{"model": "image diffusion model", "dataset": "simulated telescope pictures of galaxies", "train_examples": 48750, "image_size": 32, "horizontal_flip": false, "conditioning": "none", "arch": "uvit", "objective": "epsilon", "cond_dim": 192, "norm": "layernorm", "norm_position": "pre", "hidden_act": "gelu", "mlp_ratio": 4, "head_dim": 32, "fused_qkv": true, "qk_norm": true, "parallel_block": false, "inner_norm": false, "patch_size": [4, 4], "layers": 12, "width": 128, "positions": "sincos", "init": "kaiming_normal", "residual_init": "none", "optimizer": "normuon", "muon_scale": "match_rms_adamw", "learning_rate": 0.0015, "momentum": 0.95, "nesterov": true, "orthogonalizer": "newton_schulz_5", "adamw_lr_other_params": 0.00085, "ema_decay": 0.999, "max_steps": 11100, "batch_size": 256, "epochs": 58.3, "lr_schedule": "poly", "final_lr_fraction": 0, "warmup_steps": 2220, "weight_decay": 0.1, "adamw_weight_decay_other_params": 0}
Rows from block 6 of a small image diffusion model, named by matrix and row number. Rows with one number belong to one neuron. Each number is 128 + 24 x the weight over its row's rms, rounded and kept within 0 to 255. All counts start at 0. Numbers have three digits each.
After each neuron's rows are labels from the 100 images, of 14848 (inputs lightly noised), where the neuron reaches its highest value: "top examples" is what is common among them. Only what is clearly more common there than usual is listed. The data: simulated telescope pictures of galaxies. In brackets: how many of the 100, against the usual share in percent.
# fc1: MLP up (model.blocks.6.mlp.fc1.weight, 512x128), inputs 0-127
# fc2: MLP down (model.blocks.6.mlp.fc2.weight, 128x512, transposed), outputs 0-127

fc1.266:144122105098156136097119104120140101112127090122087105100099145094124092113154121147043122132166171135163134123102096147137121132128102138131119130125100164134101091142149111158102117153104139123148136140134101149186134138169149104110130130145104107153195104149138152081116150130170121160089116133125128077121112100156131105138124099144144110095157124139147134114119154117107111103124
fc2.266:104110141152119142162130170130119152120076109103132128140160111094157098135161084110152121131129125111166128160143122093126156165143126115177149130063158143115171123120134128125108134130103136149114102143099154103127141121133167151113149170125120147108090097138121139132124125142138138104138139102151141155131093121133114190077104136135084136175112152125098155109134146194105084125136
top examples: merging pair (40 vs 8.9); lensed arc (37 vs 9.1)

fc1.481:142112126154142131135113118154111085149102113123105106151117184161111105163137110163107124142066072152146158126134144115140126125155167107171150150137146137164132116142112093147108136162109146122117095094172100170131113082141124105119118141139157108163095087110100162148103144121118104137139094151111141143138108158109137131114129126139124055130136098097095110150100129131160102138141
fc2.481:143122118085132110135114102113123145152143113092139115146128072128125075160113085073144122196149135113140121144164166106119110091152154154137088137141152118150154144106125093097098163128107117115122106079124115126144123159074133109156113126132122147129133108114143115104173141120126113140071116165147091109127133145142133154165112139125118178154151094128155110133117138157141119161103
top examples: lensed arc (60 vs 9.1)

fc1.319:146094133128132151068111095100186156108125120112128125139126132126134077144184129099157088142117101122137135151152143115098146168133124126149160139101162108132161158066103183114108144128090114125108146132142114129128133124146098129119142137150168098147116149108086141136105144121110148125118157154144121126143154114152132178155055128163146105110140138157132129103117099117098097108121
fc2.319:188159157138133092154136141128100077110129136154078150163109112086103157143137117125113184135139160142090091102181113145143135140132120140116127134113104107146117131116107128157149161130152163098165114162154134146135152080125149155141137119107123135108150128100168151151133162124151128141139089117131162140147151101090126108108156112139134168146113157094156107135167110095120092139141
top examples: lensed arc (93 vs 9.1)

fc1.352:150141159166128129134177156111120164124175125178112157148145119120132162124124116080123109133098130117153110096090180131149125139136153129134116122129138131086083124112127137113091166148110132137145113162104111123078070151081105128134119128093115124074109147106114117105104160106136094111131109139112111160137130139130132167124087104155141155091145153146122106114102166112138176155128
fc2.352:079124104084128126135096102122126079102125161110134130085102131141102081095114154130130144129123132155108120148161160140102088121089114091153137105086126104092118141116140136115139164100138108129123104075094138141122143139146111104102128135128124158140117104130160161133169081109120110160105112159146166147148107134108101104167158120096125102101184127123136158145172114091128112114107
top examples: merging pair (40 vs 8.9); barred spiral (25 vs 9.1)

fc1.483:113115140128091157146177119127138146144163173169149146134119143106122155155143076097126191093131100143131124164118111139095102141125142110113135142179136113128136149075121106104133127154150092111142140148191125090140119131104090119097137117137153103108093132109075157115128164112098129111124119140110152116111146115144095110084119155138121151169138135120152117140094126147182126101134
fc2.483:125153111123173112074149106136116148119112105125130161129148121174135071084125151127112134116145136135105143111169142116173148118150163120120133102166138161158124086168172144152109114100128121174128119128074106115144120151146130167140103137138096083143139126178184088115128105154130120112160111140174112124149136106129159149114106149118127113134090118143114158113129109147123157093141
top examples: many-armed spiral (84 vs 8.9); winding: clockwise outward (56 vs 13.7); tilted (54 vs 18.3); winding: anticlockwise outward (39 vs 13.4)

fc1.378:134084092138105117123145153147118098075124152126099122133105125121081094142145103145135118148144146110106161117113119132124120115105115164137125149142132131111135107116173139093129138187104132118133149076134154120139128144143136152124163124139130105058125128093103157120165084132096134180171137058111064107154118120173102106109151114139150150131158123145134158134120145125127143115128
fc2.378:110138160123133167100129101140120130129135110139155114114179134126155169114115128150137093114088111116136092096107177161116117124152112155118132153146154149152153122169132133153130154155130104126110124141134122103136122107153094105117086116135115123186143150142151134130087129141155121083076131145181094088127117117172181167143082150104142082141146132124121102105122131161154100098115
top examples: two-armed spiral (36 vs 9); winding: anticlockwise outward (35 vs 13.4); edge-on disc (31 vs 9.3)

fc1.169:130157174152166113124101119137046108123141097104146109157128156130134126104125139137124120095142099175143169122126153105111153156120191095099131129138167110135133095137138140091086133156115088109112112162128123083123156157110130139135158130114094143108121098116118133090077132142111127131092143151132175145147159109130104128138135125137155115149128128143146103145144102081100116164164
fc2.169:134128168150099161142144126121168128166123161138121144117138125127116126140097119102122132154111155097128094134111112142096108108116140176143148155070130154109138115117151122100128107115108112107103188146073123125116101117134158145146112142159106096106089109085149142122150094171144124075082166120144132099150089121149116145135097137125143123139129143116130152106096163136163116099059
top examples: many-armed spiral (97 vs 8.9); winding: clockwise outward (88 vs 13.7); tilted (50 vs 18.3)

fc1.377:148146128123078116123173203157124126102156122158092112142148131090096122113168098133136114102107170117107123129146126134155158146079146124103112148144155126132104130135118164148125162146151162125114119092132160167133081190125140123165115118136152141142131150158099155123105131155135090148128128136119101115150164156131111162118095112090121091127146103143180122147107159155113134120121
fc2.377:119111107132153097176116095119153089164092099108154135130117165131117153147153104144136142101117112119171083157145098145116098076155089123145138078137114142114094098120146109122107070100124113130125103136107122090111159111134110162141183128156121124139114131120106145090157143106134133101129098116165125144124076107155099108111156150111121121082109136118113110113142094103173136143120
top examples: two-armed spiral (53 vs 9); winding: anticlockwise outward (53 vs 13.4); tilted (46 vs 18.3); barred spiral (37 vs 9.1)

fc1.382:133080161136123127141119098158148136152115128159086124118155120090153123137164118103098141133137091107136127111157091102145155128110116135155136122146107103083094128154143136109126135082133071142143070107152116140099137131128092129113182135168108139136089122126127089109146130080121085144127065132135125132125157126130142104155101160132113054144121109101134117148128096116108121107142
fc2.382:126121071136168153106097127126127113109138119109164133127075131161130118160082152168130143113127132139125131142116166133119085145135153114104145153100158164124102148124121133135116130168110129124108166104114117103166114133152187124140086146101126133143140132126131187163152150127140136119129172129107094141140096146195118156109186141148117157132101098102125109124117131099103146176107
top examples: edge-on disc (43 vs 9.3)

fc1.210:084136171164127114149152150125115128151121150135127087093107113130123089145113117141164133092096090096141122149117159112124082136145137142100124136168096130127113143105162088182078162145145134142144123122129157134120123178153107099113103092128190099134105141148134078130153104142108130142131129097102126175113127146118110135164164137136170094120166175133135124137134122132132154109145
fc2.210:122110140131092117089096134152166127082158130142128153144159086121105161153127125079087111142112124147100173122136127136164153119153059119128132173155134094098118141113133088063130158105129132132164150131147137151146093150114154131109087150115115103120148115102129135151130148158146171093107077165112156146108120134116122119125121123124106128129076117152150125144111139103112095132116
top examples: edge-on disc (63 vs 9.3); small (53 vs 23.9)

fc1.19:165111113128146115139155119164133148148128113144133116103138138128115124124147089118150111150166073136143100133138108203127175108101131111094117081158143111129107129135101078150098120159115113137130125136128120112110125103142109137085117127136157121112134140135103143125063148151143139134134099169126156085135125081136155133106093120154100096103130153153094092112160112069120154159160
fc2.19:113162146146155097089077136132097093096149138141148144163144121119115132112071095106113086097100161095107084169110125116126074096162140132134085147064111159165144152103146121100129125121138084105131112107123159147141099121153108145117132091143140147140115147126107138136139110118140093117135146108122129180131128127134142135121142160112127130132177093113124149155108136166102148098121
top examples: lensed arc (48 vs 9.1); barred spiral (25 vs 9.1)

fc1.357:098107091128085107110107131167136117107112155119120110153159116133141102091118132145169139129126123156110158118120113097106138167154115152165163077142121130127102111094133148116137138099133213125151165115097148131096148114166091105147075135134138117114144113120154154102147138135141140100081123100101083117102106162106131108153138160142137174122131111131132158084133121129131146099160
fc2.357:115131120103135130139116101105140152140127110176142173126116105129115149162152117137111153125146125133139113138128148163107113119117125111102123144098079156150182148164089123117139103136116072162098131112150112168150115135056145126131166136107126071141106122143101162173127127159078141144149188150126162101180130134130112125122119109132163129143143154158130086130113144129122105156114
top examples: edge-on disc (77 vs 9.3)

fc1.442:111137173127146148104147130067107119103087134107119119114171158110158095150178088113145133159125126133160119145146134139137131111124157076094102131072158112109157088136136084098110138122140082145115138127162135111124142134119130127125104122096160129094150152134114131096100184102135158161094110126147147120113136118189181129117130113094094118114101120124142133111121095112138119154134
fc2.442:135105102139132110153153090207128116173147119129145127138106134125084169122091139149091144160116139138092089129114143145158151093129120135142133092076109171122121158155170169124147088122118142110118119163135127134116140123142114147134143139120124057146125106113145113135121052153092120098164121110142135102128119136089105118161148160165122143157145137126121147125132123134105115130104
top examples: lensed arc (69 vs 9.1)

fc1.118:128091113113068103127118163137140080112131148148135136143133116129136146170152146123150146120150132117084179126092149092111122088092124157164107156165101158170143100177076116106113137126101142119165136123159139115138116173112124157166179144110114114086132144084102145128106123108136118092119139127103088133114110148121143123080107129136108151146145151110130118128147125134132118118179
fc2.118:154098131110157132132130155138120183139112120110122146090123140141087136146093095116124142099145148130103164149134120126115152150131141115088109145152141137147112151057114174138135132114131137149156105158152117174139114103080145131108157113106104126082083100191129127153144117133125133179117099165113120151158150118140140090113141118101113169133086113125141103108158122164155164103135
top examples: edge-on disc (100 vs 9.3)

fc1.458:132101126131141158102148080121105125096121171126093141145143123134129096098130146173132144149132135107199131123156146149119069153142123140142137105067169114090113130161099145140134185084152131083162133141131118142160100143133079104137108124151130138113143163146121123119135140170140120158119140082143117121129141148126122126118131136140156112130118126114143154132073148088103073137134
fc2.458:134109107113141094133073140101151145153096097120154111160117120140163147151127112149127085122070109128137133135130133119132142147143115176116119111106105159138139136094149102162135166151124160141117113101146067162120141138136105115097169114148156121130142127096056141113132096153143140123177150118115146129153113132092067129153122146112106131090127106121119128100146079166141151113097
top examples: edge-on disc (100 vs 9.3)

fc1.43:102113124124114122135101138167156100105117103149119133103112116133156104164151139112153167141095137141142116092188113148103075146137096172191145110110137178125131151092168156135141148091130091118106111138146108136148166129140144064108125086141128132137165144126089121145132120139133147128146109094133119165106134145122094097162139123134106180138157121133096158121144152107114099114134
fc2.43:111122107128090103127133128105125085084142177123132095100120120110123154121136137111118112155169131126146103103091136128151123091151166107115181108129118113134111103118118112143092108169116131118137136118122083131153148177144134150131155156146126115128167106116161161108119102135154133125129130151131163124126082117092082119134164110076144087117144106123171133113170134156093193087134
top examples: many-armed spiral (99 vs 8.9); tilted (84 vs 18.3); winding: anticlockwise outward (53 vs 13.4); winding: clockwise outward (46 vs 13.7)

fc1.160:156115118125168125094147101096131109070126124104116161052134149094113136130173121128156146121111132131095124093126141159107161141108132166132115099102119086096139146129137120108101144108132150064142116129105132146122123140117140135149128131145125100127137125097192155101133096126098113130093178089123179158088140128149146120134158116147125168132110152123154170120128134140167129151134
fc2.160:108130144171145137115075146155083109129131111148083120126116129181178128139102131157145133126122092104104146118170128143145102144182107110083083143136153128201086098118107171126127153136123162162156114140176123138118142121144120153148131129118147133085080149130114110122141136131100167103163123141134094125135158158116106126114170128117117122119147106135146133144125094129115152107101
top examples: two-armed spiral (44 vs 9); winding: clockwise outward (37 vs 13.7); winding: anticlockwise outward (33 vs 13.4); merging pair (30 vs 8.9)

fc1.185:138121118158149150082154109148108111137113134127127117109147118085102096127104124110097140104100132180139140126179126110148083101122153151166110141135165127098139148117135109103105149149132116156075086085098118124138159152113151089101100178148152128094156118155126157133113151148139119168135054158111148107117117145143124138110113121120110130146081138137159160130093141094143140102133
fc2.185:142196125115131137141141165146086094112128114099120109107113141140119126073156091111113151095152157136128121125134137115131119139148124108077164102132129149131107135153159077110157097151134133119141144067123123167123126099071128161158133110129133166110133153130106123107107156092092109143155088094101095142169140151092149160154141165127132143095148129090119129127116142131124104157143
top examples: lensed arc (50 vs 9.1); many-armed spiral (31 vs 8.9)

fc1.49:152160097098135118083095173132150126180125152091121129109144096152121132159161118122150196123129136144139109106121143141123127134098141153188161158155130133118118138084164124137149151141123119106122163121112131135119123139136131136120142064099093164104147144110129138134130151108110106086154082140112155111161153108096122132137132171143082123155113126095157131143140100126115175088150
fc2.49:129094126145109114173126143156125146108132167164114113128128100144139114091110144109135117116187104108096132149119104102110089141114131107176125165130133060157098096171079130144126125145130097148087126144100173131107104146137114119135167143138116115155154130158143135116110092113151144146110120128102105175126097142189129109125163108088124088129108152151097106120152132134125102152111
top examples: merging pair (37 vs 8.9); winding: clockwise outward (34 vs 13.7); barred spiral (26 vs 9.1)

fc1.276:148111136134158089104071116133122127161136140092159092084108102147150127114109123108132113129143151143119167115155155060091133145110149131120105125135142119170124122155152146146154149130151136094142098131136157131116147135136151147113105141133165142124080141139157120135102141119092146129105120112098090094121112100121145109169166142144148094088161156137140106108189134126095076140172
fc2.276:143160162157094145104122151159072122108118119128059172139070148153093128138112093138123139124105129125164090144133095170177144112146137106128105094114140134143119139139138124108095124101098092167120157175128106061130082137115132117121121150134143124140121120140113123125141146093133149121141124087135143093120124101127125089116150131113130158177109136144115157119135127115139129119067
top examples: edge-on disc (49 vs 9.3); small (48 vs 23.9)